config.toml
arch = "resnet"
train_examples = 97500
crop_scale_min = 1
horizontal_flip = true
norm = "batchnorm"
activation = "celu"
drop_path = 0.2
init = "lecun_normal"
nesterov = true
adamw_lr_other_params = 0.00097
steps = 8300
epochs = 43.6
lr_schedule = "wsd"
decay_fraction = 0.2
adamw_weight_decay_other_params = 0.05
Rows from block 14 of a small masked image model, named by matrix and row number. Rows with one number belong to one channel. Each number is 50 + 15 x the weight over its row's rms, rounded and kept within 0 to 99. All counts start at 0. After the name is the row's rms in percent of the matrix's.
Before each channel's rows are labels from the 100 images, of 14848, where the channel reaches its highest value: "place" is the part of the image that holds the peak; "responds to" is what is common among them. Only what is clearly more common there than usual is listed. The data: streak pictures of flow and ridge fields.
# convs0: first 3x3 conv (model.blocks.14.convs.0.weight, 192x192x3x3, each kernel summed), inputs 96-191
# convs1: second 3x3 conv (model.blocks.14.convs.1.weight, 192x192x3x3, transposed, each kernel summed), outputs 96-191

place: middle left; centre
responds to: high contrast; parallel
convs0.80 085:71 96 32 45 94 51 54 46 49 69 34 47 44 52 54 45 30 44 31 44 76 39 28 40 15 45 61 44 84 39 51 28 83 42 60 52 31 52 62 23 48 45 48 21 36 75 45 43 39 54 63 41 66 29 68 52 78 32 61 43 50 34 47 27 46 73 45 67 41 52 49 58 54 31 48 51 20 40 69 32 53 55 63 65 43 57 42 48 33 62 56 42 70 51 63 53
convs1.80 097:30 87 48 71 73 65 49 54 55 52 19 07 55 56 48 43 52 71 63 46 48 56 52 49 35 57 43 44 64 38 61 67 22 61 51 48 62 39 58 55 35 48 38 47 57 45 66 40 46 42 35 73 74 46 20 60 63 81 34 66 41 47 38 37 45 82 45 97 55 33 30 57 42 35 45 55 46 48 27 66 34 45 73 47 65 25 64 19 42 37 56 52 50 74 62 52

place: middle left
responds to: high contrast
convs0.1 094:73 52 49 42 47 50 60 50 37 32 49 44 40 60 47 82 57 41 61 38 68 34 43 38 35 38 36 62 47 51 25 48 44 51 24 57 49 56 74 53 35 63 54 55 76 63 68 37 33 39 26 52 32 51 34 41 67 47 47 61 33 52 56 58 54 39 46 40 46 76 34 29 51 61 39 64 45 54 75 38 64 67 63 59 50 50 56 31 22 56 37 47 38 71 25 61
convs1.1 087:39 11 67 61 45 45 26 48 44 56 63 54 38 38 35 79 60 53 49 75 25 75 67 35 56 43 51 17 67 44 81 48 48 64 19 65 44 41 46 57 45 63 41 56 55 54 62 48 51 40 27 76 65 42 58 37 48 66 45 44 48 61 55 73 50 60 51 42 90 36 14 47 48 67 61 49 33 42 42 36 52 61 33 52 61 47 37 51 33 46 46 51 70 39 41 36

place: middle left
responds to: high contrast; parallel
convs0.171 194:48 39 55 54 54 71 58 50 70 64 40 62 62 79 75 59 70 48 52 68 30 55 73 21 36 64 50 65 61 47 59 33 62 81 64 63 49 76 67 48 71 50 40 54 34 49 09 27 62 37 63 86 68 54 67 44 52 32 48 45 48 48 54 65 69 73 45 68 43 70 68 49 46 31 45 49 51 65 35 61 82 26 47 60 65 49 65 37 65 39 41 51 69 50 54 49
convs1.171 238:60 22 48 51 44 13 52 64 35 38 54 52 60 42 59 46 99 43 41 38 80 55 44 29 43 57 43 53 56 58 30 59 65 41 33 44 50 76 62 55 61 46 49 44 67 58 61 22 63 99 53 99 67 56 66 23 73 20 72 56 66 30 43 51 47 46 58 45 19 65 72 44 44 43 77 57 36 92 64 51 52 47 37 56 47 51 56 37 45 60 53 47 29 59 56 41

place: top left; middle left
responds to: high contrast; fine streaks
convs0.34 091:47 63 66 46 43 54 38 14 41 43 28 65 35 49 34 43 41 84 58 67 63 51 37 31 53 78 53 52 41 34 43 60 23 67 55 78 38 29 40 32 32 48 37 35 45 99 40 91 39 27 38 58 53 37 39 47 59 20 54 70 58 41 57 51 53 32 26 53 57 43 66 54 62 63 66 62 65 34 39 26 45 58 73 37 41 45 53 68 35 52 61 41 31 45 44 38
convs1.34 092:61 43 54 49 64 50 56 74 57 38 16 44 63 65 41 41 39 20 34 61 51 49 62 26 53 54 73 57 62 56 53 60 38 65 23 54 12 08 74 47 21 34 58 34 80 66 63 78 63 39 30 65 64 46 53 52 40 86 24 46 61 52 53 23 57 60 44 43 68 68 38 48 44 64 45 57 41 59 67 56 55 43 51 65 62 64 54 47 31 47 49 56 66 73 63 60

place: centre; middle left
responds to: high contrast; source
convs0.53 100:90 63 64 54 43 47 57 40 37 47 84 65 47 31 44 28 47 53 47 32 52 34 73 50 59 30 56 51 49 34 58 20 78 58 45 42 71 47 08 57 38 62 48 69 50 46 73 48 39 35 39 35 39 55 54 28 49 42 68 43 55 45 56 25 44 44 67 56 53 40 56 71 34 65 89 62 32 40 42 23 49 57 28 44 48 63 65 80 54 63 39 64 59 60 54 61
convs1.53 103:68 66 52 42 60 60 45 57 38 58 55 59 60 68 68 70 28 78 22 29 49 47 63 68 45 55 74 26 65 65 50 32 69 47 79 40 55 35 47 50 56 79 52 56 53 77 64 32 53 64 48 41 67 29 41 51 20 66 47 50 67 46 51 70 68 60 54 72 27 31 94 49 50 48 25 66 43 51 40 53 39 46 24 59 55 27 58 69 47 47 14 61 43 39 23 52

place: top left
responds to: high contrast
convs0.43 088:25 87 42 16 63 49 39 37 54 54 38 68 54 49 47 42 46 54 56 56 36 49 61 53 50 41 48 60 61 58 67 48 45 31 77 31 43 62 70 45 59 60 58 61 50 60 44 43 41 47 05 41 34 73 77 56 65 21 51 24 38 55 27 40 88 40 59 66 46 48 54 35 51 50 82 53 24 58 48 51 72 62 70 39 66 29 51 59 45 65 49 33 42 53 32 45
convs1.43 087:22 63 45 59 46 33 62 40 26 44 45 25 30 59 34 49 43 49 40 49 30 57 64 53 69 42 40 52 22 30 53 72 54 39 41 76 49 66 54 47 27 19 67 65 60 56 33 45 39 50 68 71 44 31 47 37 35 49 47 13 71 37 38 22 42 57 11 53 58 42 45 61 40 41 34 79 61 41 40 22 38 52 52 47 35 48 70 44 33 84 49 42 42 49 49 50

place: middle left
responds to: high contrast
convs0.191 094:06 45 37 52 33 54 33 60 20 48 35 38 63 22 53 65 51 66 25 56 59 46 68 48 57 78 70 59 53 45 41 45 29 27 57 53 35 45 57 46 31 49 56 71 57 43 54 58 49 55 28 45 35 41 73 59 30 58 38 49 33 75 47 48 35 46 40 57 36 61 70 41 55 50 44 40 33 72 59 51 58 35 61 51 57 56 19 75 99 16 45 40 37 48 39 65
convs1.191 096:69 34 31 46 48 52 44 42 67 32 59 54 75 29 45 51 62 59 48 49 33 24 45 60 61 72 68 43 65 57 36 43 46 64 16 46 45 45 64 49 36 66 63 56 59 26 40 57 54 33 35 37 49 55 33 65 42 53 72 49 06 47 59 63 67 64 61 65 76 71 33 50 62 56 49 42 33 30 32 64 49 65 31 80 48 55 33 71 89 71 86 55 52 38 40 69

place: top left
responds to: high contrast
convs0.154 090:56 39 33 34 44 30 57 61 34 47 71 72 69 41 57 32 46 44 57 70 54 48 66 39 34 51 52 26 19 66 71 49 54 48 42 49 54 44 26 28 31 44 40 64 56 12 27 40 50 60 38 43 46 73 50 54 46 16 67 49 66 64 43 42 48 27 53 49 37 46 63 33 31 73 72 46 57 58 52 57 15 37 25 43 62 55 39 40 52 54 51 36 43 38 56 54
convs1.154 097:47 03 62 73 61 50 40 30 34 72 66 47 50 49 64 36 99 74 38 49 57 49 82 39 67 70 42 49 41 43 74 56 53 51 24 39 49 78 63 45 47 37 71 40 21 59 62 44 52 66 44 82 56 36 25 26 47 54 55 60 65 34 73 43 45 50 31 38 52 48 28 65 37 66 52 58 30 75 49 33 54 41 51 39 48 53 31 31 48 56 74 46 34 63 45 66

place: top left; top centre
responds to: high contrast; whorl
convs0.98 095:60 61 40 49 49 35 60 38 58 55 37 49 56 58 57 60 54 58 78 64 40 36 31 50 62 41 49 66 49 65 53 72 51 25 44 30 45 42 49 52 41 74 58 58 42 70 71 42 38 18 41 50 49 59 34 38 62 35 44 69 34 33 46 34 56 50 60 66 29 61 48 54 53 35 50 29 37 48 61 72 87 69 58 44 56 63 27 48 37 57 24 39 40 53 60 42
convs1.98 088:27 58 49 35 30 37 63 37 49 38 66 64 39 27 58 57 39 44 67 54 56 43 39 37 67 54 58 30 53 39 72 51 20 81 55 56 59 16 33 39 52 46 40 58 68 53 22 34 45 40 59 37 38 36 58 52 47 68 50 66 41 28 38 43 36 58 48 48 53 55 33 27 51 49 48 51 35 52 38 46 39 66 56 37 70 41 73 20 35 32 71 94 47 78 71 49

place: top left
responds to: high contrast
convs0.166 086:50 33 46 44 65 42 47 51 08 57 48 52 19 49 68 54 53 70 52 50 61 56 53 41 56 45 56 65 46 43 43 53 70 53 54 43 61 55 18 34 47 75 51 66 44 55 40 43 40 39 36 42 58 43 40 30 69 42 57 39 34 47 58 72 54 26 60 43 41 65 40 78 20 28 46 27 55 53 67 67 57 56 65 59 99 58 16 40 42 66 34 55 67 56 79 41
convs1.166 093:59 61 09 44 49 65 49 90 95 33 66 67 65 43 37 48 29 58 49 56 44 48 48 61 59 52 42 41 74 58 55 67 51 53 38 44 52 44 30 35 53 39 20 61 78 18 55 49 33 28 50 48 95 66 56 71 51 79 39 46 44 61 58 61 49 42 52 50 30 37 74 55 62 25 35 32 47 52 20 60 59 55 49 34 58 60 33 36 88 37 55 71 56 39 55 56

place: top left
responds to: high contrast
convs0.49 093:40 71 64 55 79 62 40 76 35 52 62 66 51 44 50 70 45 60 44 46 62 50 64 54 57 57 74 96 16 43 40 46 52 71 41 51 37 49 33 61 59 32 55 40 42 45 41 50 24 61 40 60 50 28 80 63 59 27 42 71 44 16 47 62 59 73 39 58 52 63 69 36 49 44 50 48 43 35 89 47 32 75 54 46 40 58 45 50 78 47 38 33 49 57 43 33
convs1.49 104:60 24 50 65 35 50 43 55 49 58 49 60 34 76 49 55 69 69 69 64 60 26 60 44 58 61 28 32 27 35 19 33 54 52 30 45 54 56 55 56 54 37 37 56 16 59 64 42 64 64 50 27 79 49 50 53 50 59 49 38 27 66 62 42 59 31 62 73 76 34 78 65 39 68 59 40 52 42 59 53 65 16 51 15 62 34 42 25 44 42 56 32 43 60 50 34

place: middle left
responds to: high contrast; parallel
convs0.45 095:34 34 79 40 22 45 65 53 32 58 66 27 72 33 57 37 46 55 37 56 60 21 85 45 36 71 44 64 62 33 54 31 39 77 51 63 62 50 42 67 11 32 37 33 50 26 76 44 36 42 29 52 64 74 44 66 26 44 53 26 59 39 58 46 47 37 32 28 53 58 65 64 52 41 69 70 41 35 39 62 51 53 20 53 50 37 69 50 39 45 35 64 32 64 60 57
convs1.45 093:28 76 26 35 41 45 50 56 97 19 52 18 34 42 68 52 46 61 50 30 33 50 50 55 39 77 45 39 68 24 59 52 55 32 44 26 50 33 50 52 40 46 36 39 66 35 41 48 22 30 40 36 80 40 55 42 43 58 74 54 50 45 67 59 63 67 56 45 56 68 48 82 26 47 28 70 62 32 67 61 55 44 37 33 44 71 45 62 41 31 59 37 50 52 48 46

place: top left; bottom left
responds to: high contrast; fine streaks
convs0.36 103:58 72 73 49 41 29 48 59 42 41 38 64 39 43 65 51 46 40 41 36 41 58 44 34 39 55 74 59 52 41 20 70 56 25 30 27 53 36 41 31 28 50 18 60 37 60 35 69 35 45 59 49 78 31 45 27 49 13 46 57 56 62 43 65 38 28 67 64 44 54 43 62 54 39 65 49 29 50 36 60 42 59 25 32 35 68 33 33 30 71 51 55 40 57 55 39
convs1.36 099:90 24 54 69 43 58 38 38 31 60 32 67 36 51 49 59 61 72 34 38 45 47 22 17 36 56 48 47 53 22 39 15 63 62 96 55 62 48 18 81 28 94 41 46 75 42 41 64 34 60 60 33 24 66 27 56 48 77 38 48 62 57 47 58 22 44 73 28 61 54 55 87 49 47 53 37 19 36 76 57 44 58 32 51 48 55 50 43 47 65 40 19 70 49 60 40

place: centre
responds to: high contrast; source
convs0.137 105:67 60 40 38 35 71 21 53 50 57 54 44 40 32 56 61 48 34 52 68 63 69 99 44 61 36 52 52 55 52 67 48 00 81 38 45 39 71 53 50 53 40 17 41 40 38 78 56 48 71 37 36 57 63 65 52 43 31 43 61 40 61 64 62 72 47 51 52 51 59 46 17 49 41 75 47 46 59 49 66 53 48 17 42 68 42 42 37 67 61 08 27 38 42 38 51
convs1.137 088:80 17 54 23 43 64 56 53 69 42 31 41 43 68 53 28 34 42 43 45 45 59 58 78 62 47 36 41 32 59 39 69 50 58 97 58 47 68 57 32 57 25 58 51 37 39 22 64 64 70 63 35 18 31 44 36 29 24 67 42 75 57 68 29 39 53 27 55 43 49 20 40 48 29 59 36 48 69 52 68 42 47 60 48 77 56 42 66 46 53 60 45 61 38 42 42